A small contrastive image-text model, trained from scratch: encoder moe expert_choice.
Rows from block 3 of the text encoder of a small contrastive image-text model, named by matrix and row number. Rows with one number belong to one neuron. Each number is 128 + 32 x the weight over its row's rms, rounded and kept within 0 to 255. All counts start at 0. Numbers have three digits each.
After each neuron's rows are labels from the 100 texts, of 14848, where the neuron reaches its highest value: "tokens" is the input token at the peak. Only what is clearly more common there than usual is listed. The data: pictures of board games with random positions, seen at a slant. In brackets: how many of the 100, against the usual share in percent.
# fc1: MLP up (text_encoder.blocks.3.mlp.fc1.weight, 256x128), inputs 0-127
# fc2: MLP down (text_encoder.blocks.3.mlp.fc2.weight, 128x256, transposed), outputs 0-127

fc1.190:109129157112102090087142133062139074067102130113182109086115140138139098147153110138118106077186105095121032130094142097107142144140164112152103081180159161115122149119170130117141149092100169163173133147082107049145152129124148115183149160179129115101088135084143118152179100179118115175165140175097110159156121123135109077169099110059131112190128135068121131125117180092090173130154
fc2.190:127124123084176069169004163173124156179077153116096130129096133133167126164149133137120092126129120131147126135123174159135061131177080155155093117187103184114107133176111110144149091115157110114109110101145140144137078155157088115129099100001159112124134102115162122145118143186105168195130134141130145150088109172114214134095129115130137117159107125134130121112160089146143112105142
tokens: "2" (36 vs 0.8); "<end>" (18 vs 2.2); "d" (17 vs 3.6); "e" (17 vs 4.7)

fc1.26:107129153127172090099145053087112140138089091184151112144104118175096121147149133137148128099138130123103187133146135143169091128118155073113075110148120191139093155099132187127129198059128127108185155132095180116115169146153177107086091104128139137132097069139149117152098149155163160159186093125100128201211148083207160082110143145093123134119140087105133121164123136094114086098153
fc2.26:085115106107190044106110084125102115110090154194153118088075104126131149134166091142118134106156121120126149083131177107159057140140152104140079103117103197127110163087118201108106206096075185113154166135085144092167153121151169115109108145101159124122112099126186086172153137155106161165129109127102141143191112098152081091116157123072099126134138097108126122139118078094109162070139
tokens: "l" (60 vs 2.5); "k" (21 vs 1.4)

fc1.248:142092108112150097082147080111068162178097112140174159144092097136096133100154119132100122144104166142083168112151185126135101089159150074096081094125138194142113135084079136084080180105122099131153134154181151067152127117184106148131120146218128115165120067062157052164155137117146175137127115145155172163132123104139115093132133161167144118192102061103131128086135123118118157112151
fc2.248:105122148150106161204145209096135116074140103123099122052167116091127175112102180126157136120107104155111103110071137141149160116136137153136174156111160102131136157172093133159105106093128215151129125127070109156169162170094085116122180110124110119112148186197114166080131107154108111106155170070138160074094104129084108165172125100119135108094176202117108146110162176152106147148136
tokens: "l" (72 vs 2.5); "3" (26 vs 1.3)

fc1.36:076097106079129127102150107107100198136155175137082133115122159138184109129169164127074140202125113182143130170108067106097189125099107174173167097150200137101145133165102121161142114085141168150125111130117118089083104148158138142146085111075104166166148125214148167146082135150142130062131108119122119175075094138084128137137167133173148141072101168125146163162098121072140104146124
fc2.36:137160089112172119123147034111130091131134067137102115126175120128127129106113144144144163091135165166094156146071197126135102109108127090159125124118127132077086105089116050075162100150131125085103129096096099118147145133146056140153135121067171122128173185103135126126131102097088220131093171131102114128086100129178064195133115120142093076129126157143138092148144116084180166147085
tokens: "l" (93 vs 2.5)

fc1.66:091156131135140086142091109139141119134120065133128087086108113223124137169126178121167150099148105115116071107147112064152121142080197104115137138211075178129066118188119174127115170042098161139180133107096116162152147170117122117086105112105131099136083108136200138107171158132141151120089097130106155117183167092128161141134131119070126112132168135091115136119096135114158109067139
fc2.66:087091152146098067175103164134083094109073107118063110074112097121137100153107141115143129096221142127098144095102140085134133113196111166211135158080124157157128084146135109166140121121074129159126137145134119195137104099104100143133171127138126119124101130207124156076073162139126157121138083096172150087141140143170070134134154096140105108119141192119110149109102175122187163076154
tokens: "l" (46 vs 2.5); "e" (24 vs 4.7); "b" (23 vs 4); "<end>" (7 vs 2.2)

fc1.82:132073105190151120156191111141116147164132111109154162143139143183101082157094146056158182112109140084117084136116115059143108170134134116142121100173111123115161160127115098147142147124088108180192167152113121120100080160080125131129143158169132060118045121150176138126143157159089134190114127132089119158123183065139071075098111119086087149128166123155120137112088183151142074119094
fc2.82:133111115081169125094146202121193101120126184126130144163108161088148097159152021048147138130142131125171201130113126082100135129145166083192136103130112136136154118121177112106186128154137115122123132107135101168117121068178116216095081175122047072133132111097151121172069128124122110130124105144146121125159106123114077103067124125115092120123092149092123141117123145130079142138123
tokens: "e" (50 vs 4.7); "<end>" (41 vs 2.2); "5" (8 vs 1.5)

fc1.71:151108147140148096101147103146145145162128111142151099153129112199087162105132128130147137119102157115117130098125125070158090199068123094134118117168112192103154138104129105089134185046079116118178152108112167121109169151180140111110136170116118100187092094117120136137162133119103167138127084133062127124133148085202168161109129197087113113109173048100095158065095136102086084075128
fc2.71:094108170196189122108129161132081139094126130141100097071103156135166137144165137115115170035137095089141171124140155116151143089186148142111072089098138144147079178090123130167147154124080132115124188182092100097152086147087189136067109091174165074117090135126143137148124147175141168142140131144113071129157136095130021111092140115115121136156133132126133091170113154081127111109138
tokens: "l" (45 vs 2.5); "w" (29 vs 1.5); "<end>" (21 vs 2.2)

fc1.122:122048151147160119166168128122090100132152105080138156140134142165111099144136200041155211085106109119109068140122158076171150106118189112115104126128136121145107122150108169126126126131097109142172165195097139115155104136110098167019109128138148143143082137159145152146144173077140142135127132149077133088158160070130083104147166146075141123128175101118150115143143205124175122114117
fc2.122:139165112091095163128084114108175143176144123148144179149139141142119137126090143143164095187111107203173162115157135116083092169089098134119175176151112086084150173155141103128117136184158156115134140055172148171099115097232111129153097127052088106155164138110161108151124108152095080110095114099129129125142113151109188177142165151109117155105152139144168109102154053128133174163089
tokens: "<end>" (56 vs 2.2); "1" (18 vs 1.6); "8" (8 vs 0.6)

fc1.56:148186114162165116105103101128119141123130090184178097159164096129118158130121126148103076158144180108135132154180165140094091149089072096072143120128156124126117154128133140140101141066150119136149156124089110127111159184129183007139154101143133122092140088104107108091127074149165093137141142107139123216200131080163182171117089186152141139128149139045146086128129134114133138155123
fc2.56:166135087112054168122101215119118093162163190098127171096171144110130138104101096087175202167124106163137160152103124137137134149158106169156171124112150085130158123142094123132135117202149127140099120116174159145102130080181048154132129163121089170139146168125150142126103096118069093117090128142132142049066133187113121141133116096117136124127133124167117146098152099149074197177115
tokens: "<end>" (100 vs 2.2)

fc1.16:123130133167166133160143054123015129179110074129137133181113111183116099145089200054141135117108154124098199130153102110132131071152105096123108169151133146194149131134106170136133126100153107127124129199129176140113151109167099119045147063144138183144127096149101126067088149110163151140112105094164145103124155089162163136127150140120136159100138117119139121154153147158168071111109
fc2.16:121116176049126134144103127093210100102120156168146132126068185117146125173131120162167097128111075184163140094123074140110117114171124084134115136164151146074159140115115155095175125148159149086179115091134130169136097098128135201169052098056092150100159110109102098153189153118138122128157113139118116139085100127096210125112184113093080115110125121110147120120161142138087133138067
tokens: "k" (35 vs 1.4); "2" (27 vs 0.8); "3" (21 vs 1.3); "<end>" (17 vs 2.2)

fc1.37:108163169193180103143053114153103102085106136128173139132149107145151097141057197085120143114125135137071124103146187088115155061168139098136107123146118112106127158128093166148136153153159164192146113112100141093110161120150183122150149085125137066106107114124090136132161103215134160123175129128150166115120189115150072128127144128151120201172171120058139111160134174133177163130140
fc2.37:119114126064066133128114116083176174101123125115136167163132096127127167120143131206102061161144123156111113141114106190100136116097113164117136143073106107070105158126162133120099118157192134137115071084185103107169086089102103135153113155093125128126173135102135103152164094075152111109059164120142153143127078192097218123195089138143162071085101126164152109123150111159159110132136
tokens: "y" (41 vs 2.5); "w" (24 vs 1.5); "e" (19 vs 4.7); "l" (15 vs 2.5)

fc1.197:100123132175114033126097120158095121125094135107136118111120122134150064123105126102107148116162127132118072070131182076108159099136141153144078105150106166210047132115113116135144185115075132168153171144146122091144132156165126141145166123169131088105071140120172125152141160153100210103128131159148130110165163134176102045124162087113087169186129115108113115111126155146170188084111
fc2.197:163097108134126159132115135101054123097158068111166203176190102154089121135085177073159101168107181134086155173099158145152149133171130112110180146036141091131166125157119161118105119120177123149112095084109138126107157154119066111137152147167135121164194145124149152106076096110132114141136151129198155118150144166099130172167085193157161109108125122124115155117142183161164157161148
tokens: "l" (37 vs 2.5); "3" (24 vs 1.3); "w" (20 vs 1.5); "0" (19 vs 0.4)

fc1.104:096131141119148077109156101100133157122083127176185114127103087122113133135160155147128134112153113142115124103139143152165051126080122077098049127129115202130071181157151202124097185095135136103170189176090141115148132164145163082068092105115172154107131101125131081169137133147161124130144120105061152187220105112147160123133138104091133158105150128113164071171151127092120136096114
fc2.104:121134134114208079097106124109058125063119128155140129075112086119112155138141110155135135114134145111100131134119165121174135119184208101124109103111113158117125145085118231086107176112101255143128111146079115099145172144099138102105120151119164120100127151155181116128190137157116162184145135141138152146187133127121046125155122155102143104147113109105102152142108078123138139100173
tokens: "k" (56 vs 1.4); "," (27 vs 4.4)

fc1.152:133135149177159139148169114124091116121132119106141132099160116124110135147093181111157173070131117117107123143121133127175151108128180121089094101191135142137090215211119126146140145127111149142160110183103112094105150137171157109119109071121099082095063070155104163101185152156149171188182138154116143148156175083153124095121148110082116155130138104060117120238101179140158131119137
fc2.152:159156081076119110118060122139188085140117197148118134106105133080153130106149094148098095171124127169167178111150160152093114118117156103147107106113114160127160123111111148083116156138163165085116098047155154132146146009150087129158095136040091180162185078083132082164117121122128146120132133140152120111114083156111194129119143122106120136124104109175139116109147058137087159140113
tokens: "k" (91 vs 1.4); "2" (9 vs 0.8)

fc1.136:087105156132156084171106102118146120123101102086167165176066144156128087164127162085126158109113159154131090105180162071082112118148191104106115121152122151088118103119125162068109146165124151172195153071131115112136092095121144172156092140099157116128081086110147073220155146169118154122139106140084131133150151159093116090111162211092129148161166110120179087113108132124204121102110
fc2.136:164138081142108160164139142108106145159168080144103182146184121152112169097079148159151167177098154165156136145139060183148140165131119207084198165082129081104128130102107071151104137158146117133116090103182179151105086124098090116165155164177128126135125116154147144114076127121081134094059128117128137117091152183071149135183130124166146094101145121190118155073098117161117145155106
tokens: "<end>" (51 vs 2.2); "l" (21 vs 2.5); "w" (16 vs 1.5); "e" (11 vs 4.7)

fc1.163:106151092146133157120133110122130108033201125176142111118120135125155139112165108134089152112058152166111127089176180081150130107094131082152174164134178108132161123224167097135099145138103098158127119085171118129120140132196140154081129140113170147094132125112118163109121079157196158126132126143099130146102088070099169104164125107128077104174110122173168163175074194143140125096147
fc2.163:131070098095114107155121079154168065109123104100134161048128146086117207117163100148152095116158142157157156141105163176188119177183170091154091163170082131124111117089140106130152109097159132097097151130147123189162099152132111091169156125165107076156180112143113185144076114175080197114083126121119147150171160100114141142126108131118077101134120171088153089150119176141153093172137
tokens: "w" (86 vs 1.5); "," (11 vs 4.4)

fc1.100:157149086172157144155124063144034142191139108124166152172141121188105091123101199035115152144117153110122136142168108141133087109112084102082101162210121135189124132179075179133114116104150061109133148155132180118101142135118109093070146088141161196157126097139098122110099115092146136107112107121122126100151167091152139153123158147119128175116158088146149112166151163146137082121109
fc2.100:133132162089121138127124150107187095126151117187096116178101195139147120185104125193187171118139119166207097132144064159166159161081161167096121147113145123089138109100165141116187142105159123088129122125104145174081109074131175198136044096064123167104105088137136132124140158110117144139119115117081083156109150121121168132136193141154086134104141101136140117160128110148167159151061
tokens: "k" (70 vs 1.4); "<end>" (17 vs 2.2); "w" (11 vs 1.5)

fc1.13:136098078104093168182132118144171137100079136155137120143136097108150133177153141116094139175114145153138124147142113074080202087118152152179124087152179082110110142092086124225152159140177098129089128135085136095157101172154106136164127108132146132125133097155122178163083193147171099207097093133092107119151111113157102144189169144156192123117126151131098113100076118120073073108152
fc2.13:119136091105103146149109077103099067143109089124094148065134150103135131131146120106112111137085151147158103135100075196124133150218179111176139117136094128095123118123126147106145159091115138090106092097171130152152079153177124143039160107093138102190149178164133101115083102157119183141132179105122146117145132156125145164103115101139111120028084132101126138195144199082100137165097
tokens: "e" (82 vs 4.7); "0" (18 vs 0.4)

fc1.34:164113096140223111156182090124101182171129107145173149120150126134123108091115117088148096156104114150120107072103144135113025122121088095114112125191095110167122161134089118160111184117148086159175121167182164109146091147156136104097128134185139089160107115112218111177161098112133118114098152131079182170146132125129103066148116067101134130144106136115132142124177126180073102133108
fc2.34:122126162159115137144126189120126166141142124050140111111161105123150210084152159159101133096137148075122088158131114165142153150097114188127134119115166109040116127184115084144072085119103124160088132195112082097161110126087127072128200143151153141125097181143068163068105113157150134121123173127111122116123115164080105189170075141167192113112165141110120126141099167094151128124158
tokens: "k" (89 vs 1.4)

fc1.172:161175087123118133160123101145049026140140116139129122103160117126103137065103192117134166157101116152130126121120115177142132111103120173063126137178172133198106109135069135124069140103130145110188098109110196081130170123091121068146170101114162165162130081149091141132139114129130185109171148152108134074130149125140162119179166114109155149145180077190111132181124149148094125149116
fc2.172:126110143130087118124068199163183183085130174104111090107099172133203104157146087156092111089143134101165149110143138129093102112181100106187101124149115142114083138131140089127189103090118107076097143139109104132133073187123128159180106084181139162123132203106127149167142164114136172148142133129103073144049124105073117084062153112165100169151089119082124143111112114113118126118106
tokens: "e" (74 vs 4.7); "l" (26 vs 2.5)

fc1.44:173165086141153125157086092137088062157159136127144129126113121134085124097117164081119177139091131139133114137170149069103125096073154116046107100192119150175105139219096143096098160093122177128171137111085125072096188142099129098132111106122102072119141062094117085138179115145112153160104145152160104148172164094119139136124156132085118176156163080159138082159112139141193123146094
fc2.44:179105093105099150117102172145107081158155133159123154167129176124147101137115098179147146179149159143186132155166094200133090164117071159138131129114108111128137076125146099113178109111168039104090073090169149139083064105107109135181095127122139201141137126096153115145068143099092141138094122167128088141110151176104190120108146139168109127133094102180138125128112060161119168165080
tokens: "2" (92 vs 0.8); "<end>" (8 vs 2.2)

fc1.175:121112164208136120111083118164055122142131087103142150089160097193110114118089194089117161103108110104054147106142132092138147070171095109121119121150127153169075121135064134173117172150100127177141131127173159112108129155098092106131193090198122094103108105135128125109112143183133202113156080161173131102089169111154066151138122112162140135181172110093092130113110145114131123097175
fc2.175:126110105113214130123209071100135128087129119171118124185152089160091148136127105137146116149144163138136108154109101110153157170120169114156154124059097131080173124090191164103123161042129170151136106107079122146144167145078128115128141189092117073156145112128178142110123109105103110162091145107136155161220101133123146139183092146107127087043117163145097159108115109133158085138145
tokens: "e" (46 vs 4.7); "3" (26 vs 1.3); "w" (16 vs 1.5); "4" (8 vs 0.9)

fc1.124:180171070146135126159080079143093087131138105149140137138124139166067117111126156093099172149096136139153093142161138072095115134076117139054106110203128135176112141207128132101105154048118181129202136129104135085084178138099107098140132115142083080101142091102136096141187111124106145171104130155151100173162160062126139147123135121105093152122150082146142102163123130158200139156094
fc2.124:170158114098122124106103138135101078180137134163114150153111189083144104144129100167129131149133150138198127152174111186130098154105143150109090104119139143154137065136152137086168142118171071103091092100143142116102082087118135130168062115118167217122148127085174107169077143121113162149104132175130082179116142161097154121113154148175131138167072077171152106130127042160103187154086
tokens: "2" (93 vs 0.8); "<end>" (7 vs 2.2)

fc1.92:135178104125152125098147062135075079109129099183167069137125071170079155124134136147079118153130157131119136141177123116074114118134080066083134130140128143155110157088116162118091122073125120113158135106090143110136174146068132064139145132174112120110132061080083091130158099184154104108182128107170142222166122092167167136126105164140129137135132138047147093131099139057128111131143
fc2.92:154129087144080169137123226125134114134161172117127186137159149112122106126083125080166197180121140174156169146133152101118158150167130156150190150087142066109165122133135110127142120226148113135121140131193148160092088058157058178152117157108096137122127136141139129136108094118076075115091132109101124061110153155133090149119131115163099148108170127192140116111148139165149135180102
tokens: "l" (97 vs 2.5)

fc1.154:158122058155140122170148063149056090185108124130158134176143107149111073129095192054148129165124164123093174147139139123145126097104077124121113154151125130210129150158107166113137122123132117117144107167126165123090163099161118093065134095122132201128128091143096145093114146090123140157120118119148145118183190086175161106157175107048107191107143114147125135185141144158167078111105
fc2.154:138140179100117152167164161124212117168149134130080110103110182098138164132110113180178165107090097181193107105127039154178132150106212180116111128185162121058161118107128092120170135151141155092128121140136128148127136114150133177156077099083062128116106129145127127132160160082106151112121135146098101099070131163080150149135190128129104137122138075132131127104133156150093110150062
tokens: "<end>" (57 vs 2.2); "k" (32 vs 1.4); "2" (9 vs 0.8)

fc1.129:134126176192165114174095076123110159128129098193125115187137105118136154138096148160136069119135134120105109144181158111119107140109119087096142093158096127125112169163132134156108160124151121166155134105086109128105107131106204051149139098123095104040144053144131110115121117163159104178122123116145142206170138064143162147092103161099093138099157155064132112161135130139237147141124
fc2.129:130143099080061149075102157105175085132132206102179127099138148082150111115149070072153152139123054147103180124080145078112129107145123140162132098145154126166146150081107137145138143201138141130135138125168126128135168107182109160104087135127054101144160211104155134141144087072120083095129150138132141057108087136126095116127118069076139122136105147147118131113197111136061128150143
tokens: "y" (80 vs 2.5); "o" (13 vs 3.3); "l" (7 vs 2.5)

fc1.14:127153110104120108110099126181152116174125117104174122114121133138129087095116160100120124140106121151112026063118184065092139108123175115152105116130106173134099079122092096105124170140070126137147139107195146098132124145143122144184159149161156107146101143073131136172194128111109225052116099155124122112115139138152075147117180138168122157185147090107102137045116160110141170081119
fc2.14:096113104115132158111165125092122097064154140149142153147156128157087113173131152071158126134115089129116160134058148077138154108129129067151193156071149111156150193111131209145136120118126170132148158127085115163143146094154051193075133136100133090147180141145167166122206099122118070182171126078141140144152104102171149105142120119106075106133136164070107168118159139101107085151123
tokens: "," (60 vs 4.4); "l" (40 vs 2.5)

fc1.235:142111143126097110099157043074087074132138075111137163123155055142052123105098141139137091147143113142004131150098146112132120086115130116094130109127202137147108119092140151110096145081130133165181115123138126110135180117131110095123147145145120138133130095125148119120161130101198148169146102168187159160159126089206180092167102132093161108173099105132091149136129151140095079118182
fc2.235:143160119173134165158159163153139139199158089150069118122168146140140142110091173114147172141089154145175110132140072153139169180068133168124166183143107091134166070111107056147126131065119093119091139148137155171115101174108114119115169118159154154181108153165118152086071136094064144115067116101089132094068144155089118178116148118138106137097168135180116140088109110134116082158078
tokens: "w" (70 vs 1.5); "<end>" (27 vs 2.2)

fc1.143:121149175162182136152133100132079126132122089155163061135113111139128123121142138074089141095123170104142119126172118102119107119164132096074094106181176132155108111103071166172112106077109098141153169157104123090144197157075163128097156125185160085130071088128096106124093110182167151094192144114148127156145140100155118138122115178195146157167164125024141090137100167080104131140129
fc2.143:137109118104114162127162165106201103112158096126143170140176113179088153127091131151201173171114104179129114152079093153161172144051159110136197171084093092103177138142134115101117166095155157127137099112124139182112131144189077169133129155118090154212149122142161152112129105060106095135107127104112161068139123125096133148190115118080136094075162146163117147106158133146137163171116
tokens: "<end>" (91 vs 2.2)

fc1.76:113098166129154105126188127177148164137124123111133114151111129118143107127095116151155076110123148135109107056125132113127077128093077107135079148173099162123079154099139088135145148139098075113114119116174137132097127184161181132113122100132125124164098123134104135157172153075210225053136095134107148151157161080195117106097158149164117172139094083088109147164114199127097068067138
fc2.76:157113163124215088167166129145109171133150121153114112140125164062149149083132060138150117119115128149168116102128152142182066141115163164114085061135140122121117158128111108170158167158114140136140104196147102076118115132170208133127064125152100097073071091130174107179143131163129149133119166162095112174153176099127016098112144131160129140161132109106119131163122134152123175158121
tokens: "i" (31 vs 4.3); "t" (26 vs 3.3); "e" (20 vs 4.7); "h" (10 vs 2.6)

fc1.125:111140141228111106104130126128104153127124089184103160158159108204116174111117160142152197123114153125125139131135132097163073203105080132088162155140139136105106170109133149156080144108073087131169207082133173153128107162112106106113179142167112135119106101149171141129112136110091137094090103107077166121108145052152150150116122135144121120101198123151116136037107082114093152089119
fc2.125:086079166081180140089117194123120112075101159106128152116124103081110106183153078114135087086165081122093191139080155133133136044134097052162123134109140131162104140162192127127170100156134105102113112142111104132136152089129115169104096127067125101170206128118105150159155131123204120141167099124155144140153095181153142108120096112133131085113067153105110136192119165111112092107162
tokens: "i" (37 vs 4.3); "<end>" (26 vs 2.2); "5" (15 vs 1.5)

fc1.18:141170120153102110125054125167143095125145123148186110145139162140156100081138118083119154100112080078136088123132173063081105100142091145096069101190160151175090143119084129211156156136082099128153179142130116070112151184101177116165133098166124131096115140076127154155125117145102183073129125164155092127145165092131108146093155097118103189181177114132106096128118155099125186156090
fc2.18:109095169111159120154186094106141176115122048149098163155145109129083091167072157168187070129142144171094082109083090167162124105083183120167156193102130131112156119123185128132152131070137138118136086095122157195116146106137108166138123106138126151174147112180150166133104177082163147144126093095113158183113139156151182089171151119139129096104111162150095168143124144168119058104166
tokens: "," (56 vs 4.4); "l" (39 vs 2.5)

fc1.49:136131164220137128101067145099115128134147119118181113121142153165147109119170136056102169093101132064133169171155122088135119112161116112066086101163170124167125112128064165185141132114117069164143187156107108105139123206100166127069127096205142156119091138103118125113068084142160132085164142154132090098147160092113098151115096162140160152166157153095146068111141141115109139159142
fc2.49:159125148127165157131160089138143153117169102160125133212194118174091134124061127141199114154123140155129113151113050147154156151036116125142174176082121094100191147110165130134150138132128128112103095108075159173072179091147128140080139131095106165186157136168114188102111148088127128097115102100108142144152169145153170186181144146127142138059158135107090175149112128126149123141120
tokens: "<end>" (97 vs 2.2)

fc1.141:141112134121109088097108082107097168146107126142201163155084137140104125115173124139085127134110130139097190121142168100114122108152163087107081087110142222137126127085120131098103210106135123124171139137184132079137112134183121144157107150206134141121125083042166049167147125118133182177152104193153125176114120129130143097129164161122111137193113048116147107093142131110147126117132
fc2.141:108128172167106159184121161106118104126136083115084132151174120138112148147089163123180164111126123137097119137092093118159163136096111182128177163130149084132146118142134103190137090122115123174139120129088113173120160167085132149096184116133051105111116147208089191052081138103106114064112132081160155065116156090112125159167127127137127107067182199175102141118126186159152111129138
tokens: "w" (74 vs 1.5); "e" (15 vs 4.7); "k" (10 vs 1.4)

fc1.178:171146114133167134169111088150043156169149091141192132178122139161106098112102170072095137141100141139125145142172125136107113077098086101076087133197144129193121113163074171109136125104146083094168132176146160070084156120107130096070134093155136194116136075118049108122130130091158153113120104129105114128132181102141155159126147170129122175105156082142140090172140178143175108150100
fc2.178:172152128116143135128112116134121094140163107223113151178123196162100127145109126138169185138093120152217140149167071174150120158082155128103113125129123116124147125122143141102167179088149122085145108108096171132083096068127137152136070121091136189120120079118145119168106152146086149174105111153065071175123163116110194133117163157132099147128147075162132126140109064139123150159046
tokens: "k" (43 vs 1.4); "<end>" (36 vs 2.2); "w" (19 vs 1.5)

fc1.230:108083142192178105156194129143125167154123114103171172114124160149136045167104135091153157073120162101122116148145130111143101147104097083141105128196107142125137152153131105146155152102101074160176184102112110142102079187148145158140118117164115067154060118131189144160145162116110133195135126139077111153160179111101080048083143130081083170142137119113137115116121174119141087129084
fc2.230:124118117079176127107174151105167135137123124124112180157122148154136098180158043099159166123169116132161227162111068129172127156154187120147120098138108131146115133090197110161168169117163107111135114089127126148120116102141137183079058159137075096123129080076205119172041115115122120149093126167113128134124111109108126069093096117096112096085084114183148123146128109136120117145131
tokens: "e" (80 vs 4.7); "<end>" (20 vs 2.2)

fc1.87:136085145172140093110150126180114165188109116103141122136113124145142104134141129143120124095119178080117150120172134127170078141089087095118054123180098199154088122120084121118135162091098041112129152140158141126107111209159152113105124101169140163158087084097121132122132146062170218132116105162106111127150150092149111097066129180148123165141109045109119130134097164122116070080115
fc2.87:131098110094218113134209112101094127108137094155146179163130148120104080149116060131161119167141146181135135122116119158161086145136158111110117107102118108168127150129155153111147186116175120142155100105116147105114125151139181153149051140161136132081114077092205088200096093089117120165081145151110144185133157092125061050114126139139102145153091089128167114145158140185144137166099
tokens: "i" (23 vs 4.3); "k" (19 vs 1.4); "t" (19 vs 3.3); "e" (15 vs 4.7)

fc1.216:133051117146143122188165127150119104137153115091156189178129145173078097125096157058153171129094119132125061135137158049147146135093120114136113119156103117116128164164114127133130131138070119120159138194092116104114125115078090147078154169146112095115106121149099146150171168139097143153120111139070112118154175047130101135136171136093090170111182067142118131134095206109198095114086
fc2.216:137125079121115147079120191133159178151155128126127188117123150137136150126147099128127126167105132155182253123166155127097106175138116123128174149091103121089126186162121101112108153158139131086110159041178159160128081113220100157114103146122121128175175132071172099162090098151094103119087111111145097108145081154103113149094142154128125141127134140149168106083129058106103175151108
tokens: "w" (45 vs 1.5); "<end>" (41 vs 2.2); "8" (14 vs 0.6)

fc1.105:137147131181146100154135105143048115149116064122109118117127124174130096145113195097129164091131186087097070129170134093148136116173159120104114111204137173163100104140094151144112149088113135199158122129134132133104137134096112099117157085168166108098042078142163122105130160160126193160182117145167123179103188088170097108130139175161125144187134115054121121143100160124156139107161
fc2.105:157046120099145158103192109083174135143159121094129161205166119143106170111152066139152143139118113129138120183104067104146122149080191132089156089141128112088160123087182091121111151118154120141119097095134121132142153098135109164100124204124046087165152090102157140127111104056118119109100156161150138116169103154103158142171076154108170058078120129152114126090127160144122084161162
tokens: "e" (42 vs 4.7); "l" (34 vs 2.5); "y" (24 vs 2.5)

fc1.204:120098162136153098119184126177136161151115114122138099161110113124139115128115116149146069114131166120118097059132147112144090116085076101139067133172102176150088142102127106148139157110105077120116129118158141120114148173161180129109116093147121110146081092126104146141147153072217237085154095137113150159153158054192125093107153171149113168143100064108113143160115194130095074077124
fc2.204:155104152118218106164172134146071126139153143155132124143129158063133132087112080129158136132120137159143118100127158149187077127119144158118082070142146107138143168139108129149168159159124149137126104196124116069106124105166206135138070104147119115078086088141162119171129131153124151162121159159103115177146188085133004099122158137154127159172139079109121130200126129158141164160109
tokens: "i" (52 vs 4.3); "t" (24 vs 3.3); "e" (13 vs 4.7); "<end>" (8 vs 2.2)

fc1.159:178130112119127150141120085180127176158158058163134105148152083159097145100115163153170150144121089138108081107139146113174075169097161147097130128205064144143109141118106127122098201112093147086143102100160213146082142168156162083111142132112148150160128102149166151120151165089065165117102085155093149098168171154147179160136181120078119140125176102133095165105082116129133162097085
fc2.159:090074154140154131107139163158109147116126214076163081120117125102172103136143118117100095082148101099095136095120170107124125080136118113157098118131149137126076168099135119149130104119096089108118163234108067079154114147149158132096131082189159110132115157142090158126157141106185134147163156092111128141116109076158021092101134103162112161164106129056114128184141183102127095106147
tokens: "k" (17 vs 1.4); "e" (17 vs 4.7); "7" (12 vs 0.7); "9" (9 vs 0.2)

fc1.130:074156112236090070117100103121091089124091092152115152150146086227113147138122190146142182120151135098093137128151130054092099163129073121118162176147109145119102137116146160128068161117056123162185191119112146146139117175072104087132190184120144143127124118148136142132167106141095118098138111104110159133164130064151150147126109125114108111109183143138114133113095117096154132077138
fc2.130:109084168078145114120111153127137089103107114107087124145143084096123117153140089144157087099182076105065121134041098125147125069121112121163141136116136137137120060130159116156151101129113091137122079129131104150136152089097118165125138147087123133174160139147102181119115147073195128090167096143178172108102116177174146118151085102140162055122073172108057193166109163115133095091192
tokens: "2" (41 vs 0.8); "e" (38 vs 4.7); "<end>" (20 vs 2.2)

fc1.8:160174132133130120138075114195159122124150119156169112157152150125145097091118119115135124104144100119159024095159167106081087121095088146120078107173131111158055117132119092185164170134081105102147163105131134082088119192117180103165138109138159133098125142080121143183093134158103186074127108182097079134174164126148136152080161110155111180151149120110107126122103141108129217141084
fc2.8:102098157100161069158166105121132149070107040143109171164133117135092073170091154136181106126141118160082081090089073163172123088114201133162137178100113152130138150127174130149137194145118160122156079089133168160112097107117138166174094101159128141122120129161189159176128164100141157123135105119105170191087166118131114054160143121123125104138109124139097184152124154162156078098150
tokens: "," (62 vs 4.4); "<end>" (22 vs 2.2); "l" (16 vs 2.5)

fc1.11:131102131120115168149155135129149066076074117193077123140164112088182068142087168150187107062125096101178158142169142127073153105107097092101106161168099093065120146144079124094092136127098108176094110156119088093161176103162105128090068149086126162161132147078094105133088067090099147119131162140131129121082158128172153103139113106154134086150135154154149171085095093115166119093118
fc2.11:114148138104154178179119105145120078090133140047124133102157115170175194138101107189129089111152174169146202134102114165166101149086172135148130153087138132188184123162157184118131128141128146095124179120138110073115000080097114072116140117157070133103182137135135146141128149089086154125166162109117117118145142096119161134128131157079133153104088154110131113125135128077120117135122
tokens: "n" (100 vs 3.7)

fc1.47:100178114139112049099119124173136110164106133104122109077112126140127095108120136150119159147147146149134051074120216075090132126116161124128100114131093158162029091116102111085121190120077155147143156100172159089136116139159129138169142157127148120153081124081152114190197132163103211086136110148119133114149141142176136099094153107168122155197136082110117132089111112113111168091131
fc2.47:124146068113102187115154116116132104112159187139142158187167134144093120138110142055155140167097091143121162146090139104114195144102116100141210162093141093121205218124093169146128091167130172139101147133109118168111150081159055169088142145115098085147191156144130164083145094129087045136144128080147146114122109103146141168146135123104087136109167165112121154121154124107117123164107
tokens: "," (33 vs 4.4); "r" (32 vs 4); "l" (19 vs 2.5); "w" (16 vs 1.5)

fc1.246:165164109123140139110094027109077173182120095158207119164142085192082118102112129108098092154113125139095174141162108102106073075109100064075106146181136143163127138104107147126125150050152115124133109135162171135085180172180133081094134091164104129136155107061147093093130109094166139124110099140174148177173141116194175139123128157122143136132104116128117104114149120145128088136138
fc2.246:180153103130075184130092164126117053168166164180122162108138175143105118144083168139176194169089128190161151151148104135119187152139148129129167153147126099100181121118113105086147124146172163097122116099151144191082104076113064175170092111112093156152155116128135122114124149133061122151143114134142113089092144134078172160128175104104095140126142122210133129111139084169134143175077
tokens: "2" (95 vs 0.8)